Weights of a small image classifier: norm layernorm.
Rows from block 3 of a small image classifier, named by matrix and row number. Rows with one number belong to one neuron. Each number is 500 + 50 x the weight over its row's rms, rounded and kept within 0 to 999. All counts start at 0. Numbers have three digits each. After the name is the row's rms in percent of the matrix's.
After each neuron's rows are labels from the 100 images, of 14976, where the neuron reaches its largest size: "patch colour" is the nearest of a few named colours to the mean colour under the peak; "top examples" is what is common among them. Only what is clearly more common there than usual is listed. The data: single printed letters, digits and signs in grey, bent and noisy.
# u: gMLP up (value half) (model.blocks.3.mixer.u.weight, 512x256), inputs 86-171
# v: gMLP up (gate half) (model.blocks.3.mixer.v.weight, 512x256), inputs 86-171
# out: gMLP down (model.blocks.3.mixer.out.weight, 256x512, transposed), outputs 86-171

u.448 119:564483538467509476510632561458465496399486540484539670496501650467493429595481477460485420505451562435494443465503513414548452528500492455495598438535415487553449551443478485508485550428477539452453521514444442475552564461514505472369543478520514536495524498
v.448 126:621482489536444402415499473492540502399482496495446466472512512464522538525537463503503453484574517496591578488556504494572460583550522492447543554534404561524509546471517486558446489517504460472567510435470464412524568555501550509552566508486526490525475414
out.448 130:449538539456514432515538486521490496523447478463417464473476451433488495458473469469560470488507513419563578469456478414475498410486467490518488462535439403553528510519453470555553453554610507426525501492600604573599485501578514536420534552526428519478567437
patch colour: white
top examples: dark on light

u.510 113:450530455540550465514525505559475474455448513441520379552473552512475557471531590479643437526488586470550451530443407459629404485452527546491518551516497605538434557485471514498557486468451636416520495481449529529495530467532587401535478499470501553557472471
v.510 136:397453527465562599484584545451501445542473512570525533577499551511482513465496560504671545434539460422462438429447455409511525528483485443483554577485478459518422527504525507588435468491424556479522468519425541506578487439526409479474465581450555591537503421
out.510 117:460532585464485441460502502483592559460529594495489533554508555493528534495515491490483439485470551454472432525512460524640529466521494452576658452468484567519582494531563485525464437429539477467494458532460527509438516488478525516503555502527537552441498548
patch colour: white
top examples: dark on light

u.315 121:384566526471509473515464542482517503557523564504517502456511517586540512512564420477459506392526532493521535517420431502466433532424569482515408539481508473464598514507390483576532466425495523461493536471536437416509461507581480509500535541507484402468492524
v.315 127:447429535547546626598519464496486492559500437495571548527473469495502496447478375428503531524457437548562483481461414464558575579548447513528485532450430492543565459481449556531540395512429413554335456539521476449570464438570570481497449486523482464498653515
out.315 121:456543498520513481495481498542483461534446390572502510456429457445515437447461469491471556499500542452523499489532552544408616502486530450515471510526614637507465503589469459605507485506421474554391581531460487480586464581491481496534505450554467578514530540
patch colour: grey
top examples: dark on light

u.219 115:440466551509470535502531485402536476459407472475494505490460494490552502505461604433407506480442569579565579461531502431528488528557492575453494588420572574483508498406495501499415497535504430477555569446460582508519440550433469520534501460511539415543449449
v.219 124:487449525448541482545429550480504562426571467513398530541471514437411534574507540461456502529536549523553473452469481544540509500455512476437559484543474507516500506490514552438433447545462539359571504417497562479526561500534480537521495487515496513411511516
out.219 123:515535527492462430518504461479438582568408385484486516478516502465492507451540445495489451590490494477469459484450527458436481544497497539528535583541468474505414557483501600451563611535412367526505504527538521489397528421504528440533546465576534544496476535
patch colour: grey
top examples: bold

u.456 066:597535576487479416462506470536522621503491499431548508438478571546436446524535545451467513454527448483413481519554526490475581499505481579512564473526498551501389564554489532379499484506495484579469442429491481452455493481506600383410455436515455509538538467
v.456 075:529555376495493489563413488555487483507498558528509533499481438547515535476392540398471500525541503425471459493453482520478498461495455473574498524516495529540468495475534491490481484581570446488516475564490457512466447570453453574451536423568571593406503464
out.456 066:365438397476421492497557548427488470517582519552484507581505386443487552496615487540466415517495463560506499450374437509487538427553527511525472508506523436562544567500516486435488464412499542412447478535494490534565467526465504482464545516636439470457511417
patch colour: white
top examples: dark on light

u.408 117:374492575507467474459472496566490438510519444571547485531420499519519434549582473535422480450612523480422444490553553479530524531478538524536496523464495509536443522551502513417510502499524452507532450455589471472489579554465469466519488495478616499655448487
v.408 142:542484516557417493598443492524447413528503418484528553519519448483481499460427593535538541533474520497499473434504483465456451561492525521516394512539456437533463433593581645475508510482492539449528520450503622459611520471425467495479559531491501394471497521
out.408 139:563540499565549488478447558451468460439552595544449452497538482594517439501408535523463489507510438434424519597442434529522478498393425571543588572462466537506559523464494577643522452589491592533502423531472505515508552456510507479581449546473458502564467493
patch colour: white
top examples: dark on light

u.444 070:453510495475502443592536562506458480463558547542522477482581485516572511550478453443551560498498540466528493388550601527556482493419480507522396545498638448491525545442439467402491600534536456399575576550426450434595545530499523499533497549490393500598550414
v.444 044:557481524563464621494551523354487461505532473536486513553450530515391532415466468542445442449518546395530579551524511493437607424484494495428570514511545532520507467499567590493536529475415473537446468411487497467515476444449521514461534567547534472447519472
out.444 069:547490425524422571499475415480504513503422506476497508539456455530492508454510519561480425448453492506466489585539467426541493533453487507452527449530462558446439502456466593529526413520473499604393491481510472511417415419640416568578519493429604472414472528
patch colour: grey
top examples: dark on light

u.304 097:498437463500592421502514413566532536490472463565429577543551490530465400490531448554455536632423523452551522543423489460468459577521483566555506508585453519489472474444511413564505473508444513570459421596541553394464500517531434471561608477524471541515510526
v.304 080:437524524588458467540561534400508472502509446375542564446516505536624537611522400513418457430446557562490567536522482491490526531444450478494507555562425448519492477556502539488450498442554561456467466426456435477551530568437551530528415480524528556530639441
out.304 096:552519461462496536538405574503532512603517512507389475424548504432485607587482532500498475456444435560454541560581571589493441475499562570468501485464492407531541586585468559492455555549518536513456493457460371527441517444513456535417522445430457608454550501
patch colour: white
top examples: dark on light